Weights of a small image embedding model.
Model: 20.3M parameters, arch swin, activation squared_relu, widths [96, 192, 384].
Training: muon at rate 0.016, held-out accuracy 99%.
Data: trained on scattered letters and digits in many colours, 195000 training examples, 4.4 epochs.
Rows from block 5 of a small image embedding model, named by matrix and row number. Rows with one number within an expert belong to one neuron, the router's apart. Each number is 500 + 50 x the weight over its row's rms, rounded and kept within 0 to 999. All counts start at 0. Numbers have three digits each.
Before each expert's rows are labels from the 100 images, of 14976, where the router gives the expert most weight on average: "responds to" is what is common among them; "patch colour" is the nearest of a few named colours to the mean colour under the peak. Only what is clearly more common there than usual is listed. The data: scattered letters and digits in many colours.
# router: router (model.blocks.5.mlp.router.weight, 32x192, trained with AdamW), inputs 0-95
# up: expert up (model.blocks.5.mlp.up, 32x96x192), inputs 0-95
# down: expert down (model.blocks.5.mlp.down, 32x192x96, transposed), outputs 0-95

# expert 18
responds to: count: one
patch colour: black
router.18:502494468479561469452399458484497501492473501563536443512480552516572448522522461430600479424535521471470491462545483495445541475595522587499399516549451606498436394560593456469510526428441567495565476589558429491543485483546485451518440482555585432412543569607523454557545430412540560574
up.4:490589580542538438487494559408443552425580437588451467488516453481464482527515467483527469488531466522443581520463535471568535559530571491485568576520485359438576583575441489510440462503423480542495431530483476488374465491506477548517544503507440482472531461357446554486488589618532352487
down.4:416455490542526429533487586587507449453450475462379543457456560495598511504516510499441546508453548459516463555497480460512528422515494480514461554374553558505469606505503571545482483502539446463482505456538449474491525540638521508513453558483496520480448527468503531467555368602568582480
up.5:455385515522454551541512510508503523462488567523441531490532480498495539459588522520396459532480448576531575466476464504494514475477593529522536501529551413453521589461446472553533496599500396596526468452502536544475473379492470495445534504568442481600380438433477500486521548504494510535
down.5:484456484495496533434460458516459528471375516636505490471464451506632466566585447459596490508532449519480546487493490575460523484545518522512522559577602476570423525466524470479505515539380544565519516532521500509538530510553566449536425438530554418425577542554515501577579559499431543510
up.6:573517520502348544445590511456524443455456557504442491493553501447445526418474546488473572528548518537545502489533569461538517517588552533398486498476489476448481580451447439565457503548591480480524427444466494473476488494413468433456596547487513484618543454462449617514482484453526437445
down.6:487474450497460567487505468486534541611536534548559500546504603593413483524528559526502582439532519531562405437502529523486520533474488547443409559519521441562493349569560509514517500469489463453481491489460463462548552491429484491544517566464445491488556501573497556492501500457443551492
up.7:424525446524586575601470450484591571603422499464462465532500498508436613629477435483464503493478528522432330451464442617514599422482456437485541567515545468543529503466433518471512466465452496519468472504477559564492531582520568469567549498415469536427497459489461497529395617530493507452
down.7:466438495510428458463508518543494559590443552374490474503545442542477497464505546488442558547469404593548491528470466601434463529547530475515487576574452496541579476423490446434551563618544492532451451556451528501536544486490459523511586518479434565500477630570496459486621561559489338456
up.9:469473519515538604534566514403435492420535551444488554510629509605465471438415574507509547501535482523582517580451598535568436558495515521493510551461489506478546455455485562563519447501570527485489449475484506453443510481421433519450466512470444460613489454463501607491489498506398479361
down.9:495474470504455445495480477545455577486493462450467435528466516460558437521499521499575475470553658487493472476624600470512469538483461554593497436478461603509420532609496479512462490495369507396475486532542478477491473548582433494487455463421582530506471658545512414524460460481563520548
up.10:524524528461469442569407504583438559482564542493427404569496489486511540451497505556540568481520430559446449476409568498465467468416499471486514506551457446455616457431506538490577539498580504517481413516453477473502505506491519538491528529479550495553467541491526445515547546434565442386
down.10:464522381498549478464555579396608602472474514486508575479365470497511519431502463560548513499523512541512473482464452544565443475494420457458467482422479426480570449507464454497491472524542459539394502487453593441502511485410537495501552550483495521526488501491533421448487592502513483481
up.11:591508507567411498524510441540567468451587408525520514474534459453437569497467501466389546516448453574512500503438545509496492486451561472474514409509533587484563521545449467498468532493494560469420469563513524457556433538574545563466548542501563559485522378435501461544563546463477450503
down.11:475610475490465517435432550426497515509586456593495415446584504434530542480506550549498472488479514510561477426384458506511538486540625511502534468519482447484545518565491480481339527387453563512406482538516400497488583472444564484550480458590489437456598553519445547460457478459475515498
up.12:559526517494410561394525491563531605509509505421374525444512472491417473465568514463442519530401434503512487546497488504510490551455484405550450431563581437542528553500430549569503510531594472465444530437442536501563527517483533475461599517516499571571494553482501517531489571552475429440
down.12:474531553487550512552557504477527451593433472482550600602446480528515503422484486536503499517499519485457566528544448565419556528548449474490427469553475492527471426524444421493596537513488515573566575500424486406535480496357459575504451536441471506565495559493484464469503437430453567510
up.13:489516492515489502557529541496532587472492483488435548534513504516512579441541502514418413465547468445543456525506579425484500486493465535525490407492508298473549486449534572524487545619491485533461561528492520507467558471456478550567534522520564490580546550431513443392530532528429399500
down.13:449579475505518464502536529463502480409540501562489487515540545433477551540576490542401507506556504471541463574588549458410483580579428436508411399527526502466461536553465490387477526542546473475524546485494404476514544505519469548484514549593462545516522446421546509392471353536537391455
up.14:491515580466487570513494420576469517482536481460503470494581572540512582354451468481463462404469511436523458604497493389475436440617543469558447449442452508540510422397446539453470424529563463477473502489520539472432496537512434514495490536565503559419513395413573542408540503512575494473
down.14:405452480518451556498551540417437541437616495419506507448599539542475465416470546459488480489518558492495500552442573475583577520432523445564535399452439534533536485505574566511520522488520607449479484484535486532526521581490518479419396467495472461515446478511484515485508443452553477510
up.15:509487523547608554437494416495526519435549460423428501471581427500403588461540470502525488492546437483572453506534537479456542532544507558503562579495546486451519538620440489567455439592562383528468512477504587542517543447561447460510497367480422536524599408351498447493451488500509373518
down.15:402534604508491466441442465485421399514556530560488396521528477511544491507514510443503538491496527535531450480454551462540537549538571459483394480495441425602466477478633503507468385476521465484518518530420463480520494534474544520553492422511486415464419504533563567511526431389510613471
up.16:576542584477502549442451516443472574481513594460530502529485439542469532490535569453560539488540486392424518411509544521491406613514548513441532496505500399467532412519427513540513445511435415480496527507529594532490444429501495583513565503406422445503483495445562476491569587475446530504
down.16:447498507559542509485535495465525548427580590595442577413481482544568522448527520498490505542425493506445509482532431466470416636449551522557495626503467526486493483435476500508562482508521585593498515510408448500534479535523566552429400586510492525531526428523478504510464539410523453478
up.17:570392478538477591527557532545491477529516475468446496538537563519469496486543489483487431501519516477592464558594534528586411563474551429461534488502465450411489519468583579576502455566507435425545582566506528505473531549452489546481444520510457483591470380466463517461554482478534395485
down.17:532545421507534556546445595557538471559473571486498537502521384516465446536441545511413568583528444544480548480455487500514455463497529550435530555509473483468483473606491501496586522499532497505467489459385399520501535462527476571519508567457488418547444552494474501446466474508650373414
up.18:548496566468422491509517517445517544482612460591471487488469419472532456476459516532448550522496537515453466445496552480598432525520524385437425530459511421451535579484487530503416379563518530491462448481475497533519504550495496479521499558520389519582473452448472597533554503404625520551
down.18:534495503515532468494504473524547547518452521554411527479531470512482468492523593555390490531368521513475435498408528471549576543512532463522594497441572564493506452502509572525505445492442505463477478474473460579434552426443521439503533487594495450515477515446503500548443464572484578527
up.19:420478590472516536447394519511500415424532472463471434572508521457365601502538568516461389543545437479591518480464525555565484541463507572464502535532514512541488567536474438547454447472564385521498509478527549571462528417449541422486525471438514532555535436441514498481513480563448461567
down.19:569483543504455627503510491513438494507505497547453511574509386503527593494525542489472518521361462492522430484604532480508334552571525489595500510507562419508438371501510494482583428572470494408498532502484489545457541487458505486450562465632496474513523341548521460519540447428437438559
up.20:454560558418479594433573456450521380491575445462601565553483534515509421516464428500501471477461437538609501492513466532502481465481506535500493471471465547528449592482447506499514492534479484513526463525404504400440609499466458519551527445456496582537437490565520470495537519472500424438
down.20:476476453496574550488507614546442546520535496531426581434479529496455566454528576478432618374482566418551485546486480423455425580465580551532551486522451548500606510453495461509536465512499505562442561620531523486451546507435576519413403480455561467451553445541482505474500532500497511429

# expert 24
responds to: blue; black
patch colour: pink
router.24:468515515490440484574482531545446560482525482437518512571530525486490576450421496475532464426564516485490493460567455436521431514396478469492480442507482413515501551527406465494509492530522472437480532500499559433526531588523440439573475489409559577517448505435579468416419589452549482395
up.4:490515536483540558463492546520537467433495404338540528533480472530474565479582468461454484442535479490509488489434492473504465506503456472507482459451497622515449552472511503535474577470496486530499478405444408569485519432456535529527528555536568515466481515522475549500490472490468502470
down.4:464556521560463460472491411452506484555528480484440486514488543408467406533483519492511519443544451564456400448517587456560530518580540578506389408446529529500411476538476562514594471525394411516537510520552528493468447507638532537528485572400530473544465500480510549502507471489500503472
up.5:485513433489362516511536539492461505524462455525499445479541550439395462632462553518465493538520563448471411489458533542590564440507476609460443524458424546437511585563470571476348413509491511551540425513563508532410459470509497421550450438412504442507558579583534528521468488523538493475
down.5:518457455513600439518578561551571478510548444526488556438509511505551390475491422432445547613432512478446390551538504543584529485489493574539550522469538510430554423585549514577488479558497493474423504419578557537517501480519558506521572385510505535547508465482511401451448485530495461550
up.7:595398436482509468485447436596535539496521502547450444516528539541526484499467452484503465583525523544444510495433473481485587499428482542419507554521511429425532538533471462526604474499547554462467502429414509503511406586581531489528612558525552432475579625429469557489550479459521510524
down.7:489463426455454521529488493460558463550532408471468518506465503420501393534482533434452605539457464565574450485508459507435420536532472452437484479502514509472565480515666542420424640489482518502598501548446389425485452468507492525526421596587438513452519502438552523534450511517541496438
up.8:591512493539489528441590478551514500458500505400498488448520454527493561540557498497571534485505458399520503572516509510489515491526535512457543473525571464499528494513556463524448454512572377440531611570517564513510578529491556481507522532465530483464513593496445354487528541572480435554
down.8:544551449534390480440385506395565533514581569475449493455511545499392489544451556486512530521508438618448469515439547450555505390535460516602436460457514546469528494497402539539445519432515473481470489447452490558503484593474454490508494579536398584550423515527566513466470449506552494558
up.10:498496445441465536513495499606506513487500509575487409611605480502505450527505571536437521558525575542462459493412460456537474498449476455534475561463448533462464591583404560555475591549530632446537527468497476546516586497540538448491508527461553442520441602484549584456434434466516487469
down.10:438516580582397416460496511467496498517516488475507478476581467431582506478544468483559556528559463455639533401557525475459473547466512511558529469587525566573485525559467451593509338501487488517386445525444545424455543607518433488529462474511476586472476580471519532547490504540461469528
up.11:408571440474495510563465437538475482587450566546462535420483514492463490586583582525539448511465487537469480474436485550536595584520491517473477473483455516535594468442599523490482523404543534474518521368487495528489452514596521534463511509460444489505505454505411509595440540564461607483
down.11:412569544536432504555458355533520565480529507466560521472509525518453451466393515498438511522554523526525447446480533535485527471467497519566431505465495470502569495541497505375474400468538489472479499525565536532505523583507491479553524573468547494417505450517548523482471571510534441402
up.14:503432469533539526538470536587410360473486541501492440507434483517477511462459553555530512569528457486514654581497533495557472502513518480456533486474522650446578521526496486471523544544441528422443468530495519634490498559463549434462576533484484467469518516536447473576534505643425469413
down.14:440555535501541460518410543514412490494460466510505479599547553423539500501510503604470413411413561551426505578617490518549481598561491586537432519534443408542423467557517505445467536462486448508581525485518395515433552503499500598525420456475564521570456475506480503527523504502474490484
up.15:499496516487492501480573652457516438515445468387548448518540512424512528446574453559510532563569505592488530470599551577473566515526523548434480579448527451372485531510420548525499472472504488592461561539452534487459510520453453526504449433444534441482526566466435498524523493501512540512
down.15:543452454522516471501522558568444520473451534508375459451479525472474411504457531520559492435424538503521540551495590514560391522443462464519418523413434500502485486502519508554364388530494558536599543490507431533514378613565531407492462488562529483542521527505517551506503541503434561454
up.16:486478494475586378467548521492502342477605524563368515519449471552499459387559440462514520540521497475520516460529560555450571478505441541407454426472560515586576431476488431518499571445505560404530450448493594461509485504404459516518523501508460563575461453566576468476482490481465466475
down.16:496501421498460508531524478530547549469525516469533437483590514448514461425507476412453590433496507564460438427428564559429533579534459524446485582517481480490465495485477483556438463529436408491503534468587535469551561539458509470457598462464461497459486509539557438492535463539497481410
up.17:455547507523582473492539553478498496498427502445427514482559527507569492519512500495581485515530494428550589511594540410399509466588536489427464612557450516457588515433512463544431420525532550474612496471507537525546538494427472412487561413486431531555480583530549558494497416560389435470
down.17:467516487510470467523496470496530619532549526505575525443473532484455557493523618598458510523453489525442533479543553571441413514442561520398479540496492444585449382442553467464475589450496469456526503508552566428580459557616576585607396520518596561530486447466496488500553661445448533432
up.18:512449604490526423540565587532540509417512456527518596515601476496566504407527592497403516529438498448549556559449534482498402405449526491480528461448562511542530426427519454526486520488565496579462442517498491486476500447479538527469452561572541480563452535491508508491600439504406443438
down.18:538528475476412525501461506517468563480559493409552447443551495467462443467499467536503514572517516493456566442411600424462522507514545489444533552492452544447445457526448535490522421458450434452497455454526441489492513412543542423475447588554504406456512575469491548401449490522444455508
up.20:502565463465500593483483523518482550478520522493614464473512502508493544465446539533487450535493499494478519523465502482465573400509618582483561461488376457558555512532526534505464540407549540558445513484485520557530543530469557567539383447482533679447477456503506477544495506490515484450
down.20:539545546560446478564537489574502514522497461436369497510502518456539440519496452476431531444481515517434407522470492532410558543566430382538450618486466513515443482594544482547465517504545433449550454481554446463490532545549401481574510521474404511546534539604524526487422426461623518494
up.21:516457565543526427438438498527521490475426465490502434472446634461554472527487474523544479450449476394464527570444554475554424533448469468487513495433490556450543554506525500523540404477494427498451527476587465480482487490567606467443564469533497485513474499443464503517593496532432558486
down.21:476478435510425579475478568437421489485518463432503602572562515430522601496434508484518421547590539426523561438499536528473533491462442441537465586502491509509427495526473406603477513430511558564513462529601533469513565530509496422534427525551577486450574401382518526562468486453515521542
up.22:526554509579478401491510480407531512476482496491460506410504491549551521477541598463507563412507464445506517573562525524516438589517500449518476457481530494525519562475486448473570512499539531466602545555515506493501388420419536506491564498430522510508561501411434503532512450561507535492
down.22:389505523455465503526519525423553381504506558488472460493528606475475467515481497505541485439488556597467468519531463458497554491559575457467455494460457584540459445513472530547558553562467450578548538514499553462518492508458429484531474587406509496473593517464516506599454465520490501591
up.25:578507499501573532524508483511453508557498423564514494357468530531519413499489464442468429540485516572465583523506520458546645487567450540560512465474536564465533484542556530510477512477472544510603529448489562426531433558505544393492469491552505469481479480499493397567592477439577465473
down.25:464503510500513456461418548496500490523475506613417532469563434450541499499423623503475478498475337515566520466413406495516430543595488520581545552456687444460549440491456542611457338544502505557558463505522462596461550488494516473524486493564493468502529436463505498496526476517517464497
up.26:435461527467478589454577463464519473410478566538565451475478408477515528490577444448435552549553465487570540459454548424559428534349429528543486453614490544515494559597480463477482508534593555543473478504489484570542496478560577547453542500480514449516564433502466495547516528494485632511
down.26:445465508516533517572512437565419455415517533475498608541629504542470414454506445453474534586456469460542513473552542515477521490517525492512524524478510484554495584479436547450433424551455453500525446446481486527477520429450530537491403451459518488525467535509515569587516583557480444451

# expert 11
responds to: purple; blue
patch colour: pink
router.11:458495573467366469518454467552435481445528556502582517483489571486608486437410512527527563429548542488566593512557461458444424547480486496495423413513423456564482486441502410472555500479547580471529568541499426389546482575463405488487447509444536530427465542551566542466523507438571510479
up.3:530474514432546510463552470521489593565421455563625558539612466541577439478519560523446445494472496530488608554482500486547412478455487480501553604470541421501444405469580462470547518626510478551527474570547520511595518493577529583506392560561440521461482479491487476392554633557464513497
down.3:602508502494509451488576460435522557513423394380573473498609451512448462491550491430595417422588499472472447457579593511427524501509557552505508419507443551511468455516548483442533584497450524454514488582593472475535465504504427508476502363488478449461473607517556419433488555471456528544
up.4:461505543568527527526545569515527479584531467467521554445604507576447509507498549473441484529529432490472549507451542502478563463465427555392531520513488541493487472489507512525434537475569494511605556449499445460461488588487456601491530586541496529450541477446469546522378485572464603441
down.4:451438474469488500532547507471475498528396482486512448460457535460518495580500572470472452539559541554518489589411515523519512473411481461574497509478533464516508505572586436464511434563481477547450500559472509452477577551502504482567445444575474532367441416466574515485519490586553592454
up.5:478505448548532504487547549416526480533464422425490550426425536501548431541516462520528499512499495472434498556489453465468522522540455588463531439393491400452424517447447464491552602601519534482578507467526493553456487488392544503537526506525496502615460564537559445435559438518469536429
down.5:518435401465525462505492520471510498488565494515421617516503549329448491526494445554440447561573518542442538567457452487577517535388537398527468477501535519476463477589479483541577544473486437484508522518534557593487535527513534442472559497526543485511488484472482507434498445459560415529
up.6:458476520585524495536554520532499412593506512494483563488599571503468429419488529444463637448505525520520479585507529510388598462401422551505540414484523566507479391592539504525518457520571517501492550477482469541536533522530549489527423390539435513605489572525550407526493417487509512474
down.6:498491549486523439538517440406429497473424487515529540451449551494500541509506523546496442476488578502492619487546511454531472543525525602543468497542528467443534435449548471489457437516480482531524516533553491415491455507525486526483532416549524452600574515499525469450556422547529499494
up.7:464497499418551459501453611481479596529564549430446471477563516485508526516520553516560464500541510498627513462600491493458595440500439492427506499527512560494436461577502545476395575422589522481455521541437551467544491495436525550533401550501569493518528456485558432548524462581508561481
down.7:463443488498483553457475514465507468459412469401501600508524557475490413455563511481531434517408566502525494475474426530468445557501565521505501456514504494549529475572559437494545501566457442539462477465496553467546538535532442554455448539485566528503445531541568444446467607358526484478
up.8:506500582507587525471492531509537483603467540509517542484463507499478475408527520441449519494486525518501428548460529426431478495508452403553447562546581491601526488480547480542462521408441422541581345618610571527452478630511506452505524537471509438523491452426568537482504568561502482490
down.8:524485454508490434510505520522401559497474477564570418497536467496530408452564439489525425521569503415467534427470497532488545561583492431442599410521516442499542611535528578517394492550435528613476491518544602466493552384533604482500452460525492523471546519448434559459515489419550545425
up.11:631482516478569503418436475496530548470571512520432544542533462506534513550527565443562558530456465537492464494604452505407436496564446493415469561412496533534587436490519496504403423462380569437538594411507488538575512569458536455590588552565486406493508514573526485422453507444549514464
down.11:457555455475544456522551586532523533471520504556513482435521479563546476519501475418505521480578443453538605553492495430478552385561476629458519678582537460507482340530480464475537414501554542485472510578513519517494497439546446518537560519476499548508592421544529517552497411592459473506
up.12:629475493512466624449465460451562543532526503466492511441479524408445506558546577460596473481524549535485582526446538554487471546407433563539536492476483560464417436607545579595550464559454466465512507515589483463500424559489445425501413473449502481544371478468494439512472521497427534448
down.12:502542456578458400444491511485520507587540499495526485546517505490507447544490495503517552514449478502507472466493476527556586510526430465564466536462519430470413564454577463477458489499508666455527551485496452478548619488514502544483470630470519478410541529402445571491446505594478570566
up.13:492499546486400509471488496550535450549464440535421527496454514556463474466538562476459438505411551468457536481477506440559530477472570579540457535565571468498601434591462540496432552562510591471473471518467532438502429566539576464510456492489512549421477506503492484477527447505489460513
down.13:446486520464539541480441519511463455581416447415406537508474511449419584501517580497517489537464458500423475477491582543497381431458466507512549496568446456500577502493509467546467488572427448498451475504464417483534476499561552495465511567431466572510490488527606528479617506555514484517
up.14:559553528456434526514524508573401511491481499509474437501530491574456490559543514499499432369496480535545460513482473528429537503482572443431573440509538451485451456484505578491509444532475427486447523486594563545537545441534617526539498490513464537590389471496558525473596544608488478580
down.14:500509511507435458484448439427513480505435492477442530491618445481564633549463497498445486518561553512564590434481545514574561494487490508490425475399422564503473582520462472534526443399475487521578423503527463459531438587455439450491533592494521566522544480492498491465553415451493483546
up.15:516491465459565589405577489509522494515453552531573489520481374596462536451531432526513448508548547486558507542550544545525587583447433503591495513571473508526477418460589499583534486459455533499504438513471481431557474476543505534515502497532509497489477362449472505632537606497388485460
down.15:542443504462555544473490554529457519490583456407527444450540415491534474437415405466481503474522563443531419616560497506578446593535451446528515421491575407453411447514490513554518527574518517636488471491578469516488465533493457528546487526542522445431465551574527484479461507495482585463
up.16:519476552436538476569525513395497415468347473539473451487467497428559532537568482523463511427501481481391467504409509461587567462462480466477464589465513531471442515554483393513493532409429489475511571444503476561522486384551530483517520502605577546482532524529437487516519532532607498495
down.16:489464547464432535485531529493481474451540553557435504533415576496553403444531535447491464518462516515405545530549479454501436559490603444508417457535428598449517534464543507379520552476484666516571513524521434506443520539628508504463507562538461452520474517494528459416552432460553473506
up.18:504528565436571542465556590517512553450471516450505417524687453513444458383527563516398464475547505505463544581458563459434582442507515429549428457507503551488618579494522468497462540474532505505501456462533518583585505441477522443498444544543451469469567459522407518512479551508537485433
down.18:577571516483619629598531503490487541452457441476481483532578513459486441511447480507592499450515460463473465485527534519463532557538538443547440440519459475451358399518495541597468551565534527501508489526545623518481541489593478472480439481450501465415436563471579423508545459428478422545
up.21:581550525501556438438509458461430486552483543523456516502568531521475546441498502479550453429511508459544528487525407592476537372486560497548430502518483573511453520566483388544531545514520487510526527525506586605455572536459514416516534478548569502587504464519488596493462523475421474463
down.21:519526486477458421544527444432474549445485528487458415402532545450470498523553529510475508445453490561511580441559470546517479563513498586510538508438466589514568343437538498521521580439515515428552440523515520524533535528397499538501521455424535525498564453515515468374461541534464591660
up.23:505500557510437532536560550460480394445453550491491557475527514498501539453569585534457467513456461515467499596519556473522514504398484495394446479428615505485484418483501562459433594481571544557341472469532484593544488454594569584489450496490465488538527448413479482559572529494502369433
down.23:532463497495450476430590456475532465532449524422521473569514596543515583443447555545537543456547508457459468485395549522482581441435572540492523595470524483522497606612504529457446389505449500551518523535564537397504448516477548591531465546485457466549462425437469552558523429513562554450
up.24:424589511459550602528520478460471575504499485404404548461562437495493455465624565448404540482555503445596557502493454431470505504498526476456449391531525464530430508521456470566608575522531497517489473524458492447525561513500553574452550458525494603468506495499466449519433491505411497537
down.24:485515506568457494495517580486456438570460434458450392473565474397553591548516473497545467522529451468538564622381535531473458496477449534539564468522467544557472543441438532491468413545443492517475478480497468350511544497576505561537541406470509501503502491422548522521492471473480538438

# expert 28
responds to: count: one
patch colour: black
router.28:429524488538453445541477469452458448504440471491523369499414486473503509464423476524533481532609519488503587428504486468404589532547532566531475488439410541487522490461504502441601565498528578461484475510485465460499436523489550467592537479456529424505527528515584536494574524500530586513
up.3:428427469493512480388624563417507574554434541452512548545491500458509530393555437559533494522595559381538437501546579534573517429456479485567536535516563576503527577503527433515499470583431498510643603470458481479576474436483423401486492518534514521571436516456475527516466518538555607481
down.3:488563510503444470523474509579460446534553574497556516445437540458515427491508544393485518485535548487434574562512578498464675525420516528444459541487387498454541530567478419470434463410519446377431536509626514524498497506507444526476506391531542426603515536537558512508452420480532592493
up.4:516538448449423530450531442463508500527457610521552492527538523488475527566538449565364604538396503548525459498512502480454462515406521468440431485537614448514442574486384479505470526475579479526490558504577611475475504559508469485490556525444530534460547399526559517421491554457449541470
down.4:545566488483590379491532547581489520437535509546427542454528536492450568540527584504476432493495544550423543506516481439520537523552533532476533522516510453482609454427556499550383374527512467498426546507595428428468454561564440475515466545550592580535534497336540490457450392425568462472
up.5:518542537413517506492479569553562538488530401361479512562561472477501499518449545521412528588495434503498472583445483506539398557515486496454424596547477526484569495502521539466502526469505445537531551494452578479574529433464474569534526531433440476471546492437548557368494456442562522485
down.5:502531549511520439502433426405457518380571489451486484509476526474624474507491498534513472478493438526568521489515463448560412465604487501509548552499457515534468519475493453543457484449565494560502459542521459598484535515530481502446459520572449576377525473562529480456516451549525526517
up.6:372538453569450450445493432490455498437473581564527441444456493462524491601530526546529431518519604528543468516434546499450571521661497491498480466529415528492434544452551596501426519420512475503576506475523537478566521465469530500517459481491509527503470518590557528505547495484578590570
down.6:608482510468572465513417446451529471617499493532487490506516537461472400534526448436498493608539497523455467609493556503447562485461464404499501462540433479431344500578488482472549615559513493532533525538604516458520504424582481413516532432483574502450492468385534448495533442449471509509
up.7:446435554524612516533463463523445463534550442543401509507464401545520467497523574458586398531544469554467448528569517574523506530568570552495526518453543433479536523459504547470599469549498546520570490418436464597484496447435471510500472555520494576492541548529522475535522501559486462490
down.7:498518448463540512428565562462504527439522452515477571496465528507500484444498552482513473420513448474553428544487535424538508559468551592504451448470508414468461568530562543489479533444501450536513482449495565508548527572451586429466456523508560456512535381442491391497517439479576472632
up.8:508480507530463368474511413495602573464403542426567496509584473520533501478559546503534437487494459472470564523520515540515460509389494518465541478514485482507458507545457475455509545417578557545463524508511541568504463490547581577538494442464547534590590478466420400466446576569488523525
down.8:545523555499528445511474378380487550518519533473491491459466482430468423532493531568498533521566493612479486483535521478432480483494453585529493448479494505539436449490638581420473468613487488532536491420468476513541495614548478441521514487472518509530503496469489443569464390428520531501
up.9:528497541571554565419461536623515450470484425465614452546462490537479455482510445526611455536542465539455472546447529481546396508539446464572422353525574575528531545528450457491559534537533469419480510508418446543463469545450508477446578521548547508468459418443482516451525566507450429470
down.9:466454490467507514415549444472483501510544450547504493472533492531490571443441486502508445489515514466497478508539528468438564470564503502572468402438521644588499449572552472480549460417493708616448489462561508471559556534552431469511424514524479441378562478428442453486533383500491519500
up.10:534460546523450537408509589418440544557544508503387475562416527553474454430507517532487459560574485516476560478469501494628506546499504530434551560564490456500529500497447425476595424484432544527506421485469516461435572540536478573527473507539455549549545535437427519537464549590480477551
down.10:604521415486480450484480494568512440490427489601560457498618529446467405489514487456508475449465456486485432395568476453512478441461533627548533506519469476565393454440478509599546467536494499507437414434523574557642551476521503576515563528490582480514470506437467487454495471475493530530
up.11:540515545506480415535497460471537484482464523535509454500446578525562620504452531541492449511451546464447458487476470581450527588417472544502525618512465494482485435413440561553573513505477439443460536535545565400571381545562463494517642520463509550473448485386546608520502498495493550588
down.11:616450489476496530487456438605476580494567518440534432547512441507425504552579415510570490523451469570480494524522455397508469430480530546482424477509511593459355578443427485484495468490539478553425485556563488584428503547554541482474494431523460440449482535512466508510449532494530509517
up.12:477441509503606535516535545503561469415513442486457521515481478479517444475552557453418418581542507472402456583537487467443502526592589469562550635503457504518520587621490554532535568476538526513530554531517526378467580487457476475494487532529475477452470515415450629470454538514466489509
down.12:524532550558491513444544508590442536500496456525532506543474423529511435480513542483482506464397458546492478489591622450574497536505550518462441478522455513481527440470574477509444481485449595463404501423478432465483469378510484574574449390576462451514468500454511542556467468482591580471
up.13:452474464560488503478379472595561438520543439602477574502513461475473377516449612534527578532517455482503477450485439581503481504454547533507496484514543447518457540521616505552511427505405419542570561420548491522552553510457488400498503436487506462533555462407474521415497506450478471452
down.13:455451573512493503507411471510428559502504568512498421481608539492462569452520511510441442431458473417484500440501500535573412605550477466494505621537617411500405462481473524599503340442538461563506535521566563612510571494499506551431458467560450388491526438428541545494489490506454602428
up.14:557512519589518478417544455529464533579480547527444520492541576520439537480548551568502516652602508499501637524482540449443478522415387465478531455479536543499575464495459528471504555443414509521512417481490540489462462491446508424484522511557398454443379521450611430471450468487490520468
down.14:472454462486520524524457513503525550461515569508489447455499462436473545484445536453471391499475584522467546617515539504542533558429546518517451482419497454520448458441484457571568471507451487563400539420506508542462487628470501533500524460457615432498481509487450591526485486572447463438
up.15:487519421524560635538561609537512463516488511436449484516500523469448476383422576537462496465576545532550473480515543505475537490478495584537524473521501484492465467581462496564529538487466511484538504516575441440582486587427543558487472467553434442584523523503489531417562434416496599474
down.15:527461523459465533563466420477413538453635543531481536427477499413511504628485569464474544525440512502637521465419486549457601456515510427564595428443537481540523491523551512450492448478516445431458491497508485443536545467600408447502542529537513492426566483577492486488465497613515528577
up.16:499458466443413428457550478445518613474585497537595537447560588545601514509465543528479532482551426500475607500486510480557474561534507445424448627381535509546559445560443530511445460499552504507520451492499561472564467548452522607399472573464419491499467454417522440454547510516536496553
down.16:520515539551493411451449446527454434425487523493491483508534454460517562512419553512557473440481397488529489459442550486490537667518523475465494496556541543466476510465477475521544581544460435446495466548547525485468433520532506488555516414418551492559512556437509480480472538588436719464
up.17:517553575452486419557523523447486559664520488462497548453575516467474487533509552526498550518571537527553439560453433570494563487517469509471520533606361522471464433577449484507525460451441511504519539473429486463590563451468449524475577504508457473497508485546549534493478558490473487557
down.17:492434542518552420461508445506553495515424505566473452500359585509474493526508534480503555474445407550529493537593524458503502488498443463506517467475539457578477481529473569509435432519467505511387514478496514553435534570522592517466535472515504608464514482489442522531520449482551547491
up.18:479463469518459519520550575474469472479571559452452534456434538458581592494377499426546560526510485519557476472460495465451522495490424463413570619553440530531457420475429646535551471546360460489523476441495473510551471538390514511477514517523500533609448553562455534464497507543418460505
down.18:476513463547486521479509395521532524516529529457575574492502516517526476490528426594446575544420462522474566520461541493458552525424490395545538563504527411495417460552566545463524470401544452398479611437494473536529487565553565534554452427539478481537557428472479428399463440511587492524